config.yaml
arch: "uvit"
model: "text-conditioned image diffusion model"
dataset: "larger renderings of crowded toy scenes"
train_examples: 90422
image_size: 48
horizontal_flip: false
conditioning: "text"
objective: "v"
cond_dim: 256
tokenizer: "word"
vocab_size: 62
text_encoder_width: 128
text_encoder_layers: 10
text_encoder_norm: "layernorm_no_bias"
text_encoder_norm_position: "pre"
text_encoder_activation: "squared_relu"
text_encoder_head_dim: 64
text_encoder_fused_qkv: false
text_encoder_bias: "all"
text_encoder_qk_norm: false
text_encoder_layer_scale_init: 0.1
text_encoder_parallel_block: false
text_encoder_moe: "expert_choice"
text_encoder_num_experts: 4
text_encoder_moe_every: 1
text_encoder_expert_mlp_ratio: 1
text_encoder_experts_per_token: 2
text_encoder_shared_expert: false
text_encoder_positions: "sincos"
cond_dropout: 0.1
norm: "rmsnorm"
norm_position: "pre"
hidden_act: "gelu"
mlp_ratio: 3
head_dim: 48
fused_qkv: true
qk_norm: false
parallel_block: false
inner_norm: false
moe: "top_k"
num_experts: 32
moe_every: 2
expert_mlp_ratio: 0.5
experts_per_token: 2
shared_expert: false
patch_size: [8, 8]
layers: 10
width: 192
positions: "learned"
residual_init: "scaled_by_depth"
optimizer: "muon"
muon_scale: "match_rms_adamw"
learning_rate: 0.0037
momentum: 0.95
nesterov: false
orthogonalizer: "newton_schulz_5"
adamw_lr_other_params: 0.0028
max_grad_norm: 5.0
magnitude_pruning: 0.7
max_steps: 10700
batch_size: 128
epochs: 15.1
lr_schedule: "cosine"
final_lr_fraction: 0.05
warmup_steps: 530
weight_decay: 0.03
adamw_weight_decay_other_params: 0.01
Rows from expert 17 of block 7 of the denoiser, named by matrix and row number. Rows with one number belong to one neuron. Each number is 128 + 24 x the weight over its row's rms, rounded and kept within 0 to 255. All counts start at 0. After the name is the row's rms in percent of the matrix's.
# up: expert up (model.blocks.7.mlp.up, 32x96x192), inputs 117-155
# down: expert down (model.blocks.7.mlp.down, 32x192x96, transposed), outputs 117-155
up.51 095 [128 128 158 128 128 128 128 128 128 168 148 128 128 178 128 128 128 128 128 128 128  75 128 128 128 128 128 128  94 128 128 128 128 128 128 128 128 128 128]
down.51 098 [128 128 128  85 128 128  78 128 128 128 128 128 130 102 128 128 148 128 128 128 128 145 128 155  66 128 128 128 128 128 111 128 128 128  89  92 128  79 168]
up.52 093 [128 128 128 128 128 128 162 128 128 128 128 128 128 177 212 128 128  82  72 172  95 182 128 128  93 128 128 128 128 135 172 128 128 128 128 128 128 128 128]
down.52 085 [128 186 128 128 128 128  77 128 128 128 128 128 162 101  62 128 207 128 128 128 128 128 128 128 128 128 163 128 128 128 128 128 128  83 128 171 128 128  80]
up.53 091 [128 176 128 128  84 128 189 128 128 128 152 183 141  96 128 128 128 128 100 128 128  62 128 205 128 128 161 128  71 128 167 107 128 128 128 128 128 128 128]
down.53 101 [128  52 128 128 128 128 128 128 147 128 128  69 128 190 156 128 128 164 128 172 112 128 103 128 128 128 128 128 199 128  41 159 128 170 128 159  94 128 101]
up.54 091 [ 98 128 128 128 128 102 128 147 104  59 128 128 128 183  74 128 163 128 128 128 128 128 128 128 128 128 128 128 128  40 128  86 128 128 153 183 128 128 128]
down.54 077 [128 158 128 122 128 128 128 128 128 128 128 128 175  61 233 128 128 128 128 128 108 128 128 182 128 128 128 128 128 169 128 167 170 128  73 128 128  66 128]
up.55 104 [128 128 128 128 128 128  72 128 128 100 128 128  82 150 128 128 146 128 128 128 128  88 146 128 103 128 128 177 128 128 128 220 128  69 128 128 128 128 128]
down.55 100 [128 128 128 128 128 128 128 128 128 149 128  99 186 128 128 148 128 180 128  80 128 192 128 128 213 128 128 128 128 128 128  76 167 198 128 128 128 142 128]
up.56 091 [109  87 128 128 128 128 128 128 128 128 128 180 128 128 128 128 128 167 128  81 174 128 128  81 128 128 128 128 128  82  77  74  85 128 128 128 178  69 128]
down.56 098 [155 128 128 128 128 128 128 128 128 128 128 128 128 128 163 128 128 128 128 216  86  76  81 171  73 128 128 128 128 128 199 148 128 128 128 128  86 128  87]
up.57 094 [ 99 128 128 128 128 128 128  83 128 128 128 128 128 128 128  93 128 128 192 128 128  48 128 164 183  81 171 128 128 128 181  46 128 128 128 128 128 128 128]
down.57 096 [128 128 128 128 128 169 128 156 173 172 128 128 128 128 128 146  94 128 128 128  72 184 128 128  83 128 128 110 164 128  77 196 155 128 128 162  97  75 128]
up.58 096 [128  80 128  74 128 128 128 128 128 128 128 128 128 128 128 128 128 128 102 128 128 164 128 128 128 184 128 179 128 128 189 128 128 128 128 128 128  86  95]
down.58 096 [128 128 128 128 128 128 128  86 128 128 128 128  91 128 128 128 128 113 161 128 128 128 128 178 128  62 128 128 128 128 128 128 128 128 128 128 100 187 128]
up.59 090 [ 96 128  90 128 128 128 128 128 188 128 128 128 128 150 128 128  74 128 103 128 128 128 128 128 128 128 185 128 166  94 128 128 128 128  86  58 128 128 128]
down.59 096 [193 128 128 128 177 128 128 128 128 128 128 128 128 128  95 128 128 183 128 128 128 128 128  74 128 128 128 128 128 151 128 128 128 128 128 219 128  78 128]
up.60 088 [ 77  92 128 128 128 128 158 128 128  71 128 128 128 128 128 116 128 105 128 128 128 128 128 128 128 112 128 128 128 173 128 128 128 128 128 128 171 128 128]
down.60 093 [182 154 128 128 128 128  64 128 128 128 128 128 128 128 128 188 128 179 128 128 128 128 128 128 128 147 128 157 128  52  98 128 128 185 128 128 108 128 128]
up.61 092 [128 128 213  76 128 128 128 128 128 176 128 128 128 128 128 128 128 128 128 182 128 128  91 157 128 128 128 128 128 160 128 128  99 128 165 128 128 158 176]
down.61 085 [128 128 128 128 128 128 128 128 103  96 128 128  80 128 128 128 128 128  76 128 128 128 160 128 128 128 128 185 128 128 128 128 154 183 128 128 128  66 128]
up.62 117 [174 128 128  87 128 128 128 128 128 128 128 100 104 181 128 128 151 128 128 128 128 128 205 128  84 163 164  74 128 105 128 128 128 183 128 128 156 139 128]
down.62 115 [ 82 128 128 128 128 128 128  96 128 144 128 128 128  80  85 160  86 191 128  93 155  97  39 128 128 128  90 165 128 128 128 128 128  70 128 128 128  82 128]
up.63 103 [128 128 158 141 128  82 145 128 179  81 128 164 128 128  27 128  86 128 128 128 146 128 128  81 143 179 128 128 128 128 128 155 150  89 128 128 168 128 128]
down.63 104 [128  93 128 128 128 159 128 173 128 182 128 128 128 128 214 128 128 128 128 104  95 128 128 180  71  97 128 165 128 175 176 128  93 188 128 128  75 103 128]
up.64 092 [128 128 128 128 128 128 128 128 128 164 128 128 155 191 184 128 184  87 128 128 128 128 128 128 128 128 128 128 128 128 128 128 128  66 128 128 188 128 160]
down.64 085 [128 128 128 128 128 128 128 128 128 128 128  93  81  71 128 128  72 154 128 181 148 128 128 128 128 128 128 128 128 128 107 128 128 173 164 128 128 128 128]
up.65 100 [128 182 180 128 128 128 128 128  97 128 128  83 128 128 128 128 128 128 128 165 128 128 128 128 128  59 128 128 173 128 128 128 128 128 128 128 128 128 100]
down.65 086 [171  80 128 128 128 128 128 128 128 128 128 128 128 128  78 128 128 128 174  76 128  77 142 128 128 152 128 128  82  73 128 128  88 128 128 128 128 128 128]
up.66 111 [128 128 128 128 128 128 128 128 190 147 169 128 128 128 128 128  75 128 158 128 128 128 128  86 162  96 128 136 156 128 128 173  95 152 128 175 106 128 108]
down.66 107 [128 128 128 128 128 128 128 128  78 128  98 128 128 128 128 128 187 128 128 128 128 128 128 173 104 150 128 124  44 128 128 102 172 128 128 128 128 128 169]
up.67 100 [128 216 128 128 128 128 128 148 128 152 128 128 203 128  74 128 128 156 102 100 128 128 104 128 128 128 128 190 128 114 103 128 128 128 128 128 128 128 128]
down.67 115 [128 107 128 128 128 128 128 128 160 107 128  80  87 128 128 128 128 128 169 128 148 128 197 128  97 128 128 128 128 174 128 128 167 117 128 128 128 128 159]
up.68 111 [128 153 156 146 128 128 159 128  84 128  95 128 128 128 128 152 128 128 128 128 128 128 128 128  87 128 128 128 128 128 149 128 128 128 128 128 128 128 100]
down.68 127 [168  64 109 128 128 128 128  69 195 128 128 128 128 109 128 110 128 128  95 150 128 128 128 128 165 128 188 128 128 128 111 128 128 128 128 154 105 128 128]
up.69 109 [128 178 128 128 128 128 128 128 128 128 128 165 128 128 161 128 128 128 128 145 128 128 128 128 128 128 128 133 128 128 128 128 128 128 170 168 128 102 128]
down.69 090 [ 97  98 128 128 152 128 128 128 128 128 128 128 128 128 128 128 128 128 128 128 128 128  71 128 156 128 128 106 128 128 128 128 157 128 128 128 128 128 128]
up.70 087 [128 178 193 102 176 128 186  88  86 128 128 177 128 128 183 128 128 128  97 128 128 128 128 161 128 128 128 128 162 169 128 128 155 128 128 128 128 128 128]
down.70 097 [151 128 128 128 128 197  91 159 167  55 128  69 128 128  61 128 128 128 128 128 128 128 128 109 128 128 186 128 128 128 128 128 128 108  50 128 128 128 128]
up.71 099 [128  42 128 128  54 128 128 128 128 128 128 128  74 128 128 116 145 128 154 128 128  85 128 128 128 128 128 128 166 128 128 128 128 128 128  73 128 128 179]
down.71 093 [128 128 128 128 178 128 128 128  64 128 128 128 154  82 128 128 128 168 128 128 193 213 128 128 128 128 128 197 128 128 171 128 128  80  85 180 154 196  74]
up.72 097 [ 92 128 128 188 128 128 128 184 128 128 100 128 128 128 128 128 128 128 105 172 128 153 128 128 128 128 128 128 147 128 196 128 128 128 128 128 128 128 128]
down.72 105 [128 128 163  76 128 128 128 128 128 128 128 128 128 128 128 128 128 110 146 103 128 128 167  96 128 172 128 128 128 128  83 174 128 128 128 128 128 128 128]
up.73 106 [128 128 128 128 128  80 128 128 128 128 128 128 128 128 128 128 227 128 128 181  92 128 128 159 128  91 186 128 128 128 128 128 128 168 128 128 128 128 128]
down.73 102 [128 128 128 128 128 170 153 128 128 107 128 128 128 128 128 128  97 128 128 108 181 128 128 128  92 128 128 128  92 128 128 128 128  44 128 128 128 128 128]
up.74 108 [128  51 128 128 160 128 149 128 184  72 181 144 128 128 128 164 128 128 128 128 128 128 128 159 128 128 128 128 128 128 128 128  93 171 128 128 128 192 128]
down.74 104 [128 160 128 128 128 128  92 128  60 172 128 128 110 128 128 128 128 128 128 128 128 128 168  88 128 128 128 176 128 128 128 128 180  78 128 128 147  76 128]
up.75 102 [176 128 128 128 128 128 128 128 128 128 128  96 128 128 181  97 128 128 128 128 128 128 128 128 203 128  90 128 128 128 181 128 107 128 128  98 128 128 128]
down.75 083 [128 128 128 128  25 128  84 128  54 128 128 128 128 128 103 128 198 128 128 138 128  70 161 128  89 128 159 128 128 128 128 128 128 128 128 128 128 128 128]
up.76 105 [128 128 156  38 177 128 128 128 128 128 128  66  95 128 128 128 128 105 128  82 128 128 128 128 128 128 128 128 166 128  79  93 128 162 128 128 128 103 128]
down.76 100 [128 128 128 169 128 128 128  82 128  86 128 170 128 150 138 107 128 174 128 128 128 128  92 179 128 128 128 128  96  76 159 128 128  98 128 128 165 155 128]
up.77 102 [128 128  82 128 128 128 128 176 144 128 128 128 128 128 128  98 128 222 128 196 128  98 128 128  84 128 128 109 112 128 128  88 128 179  77 128 170 128 128]
down.77 107 [128 128 128 128  93 128 128 119 128 128  72 128 171  84 128 128  87  59 128  95 128 170 128 128 169 128 128 150 128 128 128 160 128  66 128 128  93 128 128]
up.78 100 [128  52 128 128 128  99 128 190  73 128 175 128 128  65 128 128 128  78 128 128  99 128 128  92 128  90  91 128 128 104  77 128 128 128 128 128  88 128 128]
down.78 094 [128 201 128 128 128 165 128  70 128 128 128 128 145 200 128 128 128 176 128 128 128 128 128 145 104 159 128 128 103 128 188 171 128 128 128 128 172 128 128]
up.79 105 [ 90 128 128  55 128 128  73 128 128 166 128 128 128  80 128 160 148 128 128 154 128 128 106 128  80 128 128 128 128 112 128 128 128 128 128 108 128 128 128]
down.79 118 [187 128 128 193 128 167 177 167 128  86 128 128 128 128 128 101 104 128 128 128 128 128 128 128 157 128 128 128 128 150 128 170 146 128 128 128 149 128 165]
up.80 099 [195 162 128 128 128 128 128 128 163 157 128 128 159 100 128 128 128 128 154 128 128 128 138 128  76 128 128  67 128 128 128 128  67  91 128 128 128 128 153]
down.80 098 [ 77  83 128 128 128 128 128 128 128 128 128 128 128 186 138 128 128 128 128 128 128 128 128 128 178 128 128 177 128 128 128 128 180 128 128 128  62 128 128]
up.81 097 [128 128  92 128 168 128 128 153 128 128 128 128 128 148 180 128 100 128 128 128 128 186  81 128 163 198  63 128  86 128 128 183 128 128 128 107 128 128 128]
down.81 099 [128 128 160 162 128 128  34 128 128 112 128 128 128 128  61 177 172 128 128 128 128 128 136 128  94 128 166 128 157 183  89 128  96 128  88 128 128  97 128]
up.82 100 [170 128 128 128 143 128 128 128 128 128 128 128 128  79 174 128 128 128 128 128 175 128 187 128 128 128  93 128 128 128 128 128 128 128 128 128 128 128 148]
down.82 114 [128 128 171 128 128 128 128 128 128 161 128 128 128 128 128 176 128 128 128 128 128 128 104 128 128 128 128 128 128 128 128 156  87 128 128 113 128 188 111]
up.83 106 [128  99 128 128 128  87  98 128 128 128 128 128  81 128 128 145 128 128 128 144 128  88 128 163 128 128  91 128 128  68 128 128 159 128 128  84 128  84 128]
down.83 107 [128 145 147 128 179 128 128 159 128 128 128 128 128 128 128 128 128 128 128 174 128 128 105 128 128 128 188 128 128 128 128 128 128 128 128 161 128 128 128]
up.84 084 [128 128 128 128 128 128  84 128 128 128 128 128 128 128 128 151 128 128  60 187 128 128 128 104 144 128 128 128 128 128 128 128 128 128 128 128 104 128  29]
down.84 089 [ 76 128 128 163 128 128 128 128 128 164 128 109 128 128 128 128 128 128 128  68 128 128 128 128 128 139 128 128 128 128 128 128 128 128 128 128 168 128 216]
up.85 105 [128 128  90 113 128 128 128 128 128 182 128 128 128 128 128  89 128 128 148 128 128 128 128 160 146 128 128 128 166 128 159 128 128  99 128 128 146  96 100]
down.85 104 [128 128 128 128 128 128 168 128 128 128 128 128 128 128 128 128 128 102 128 128  80 151 128  83 128 128 117 128 128 128 128 128 128 160 128 128 128 128 191]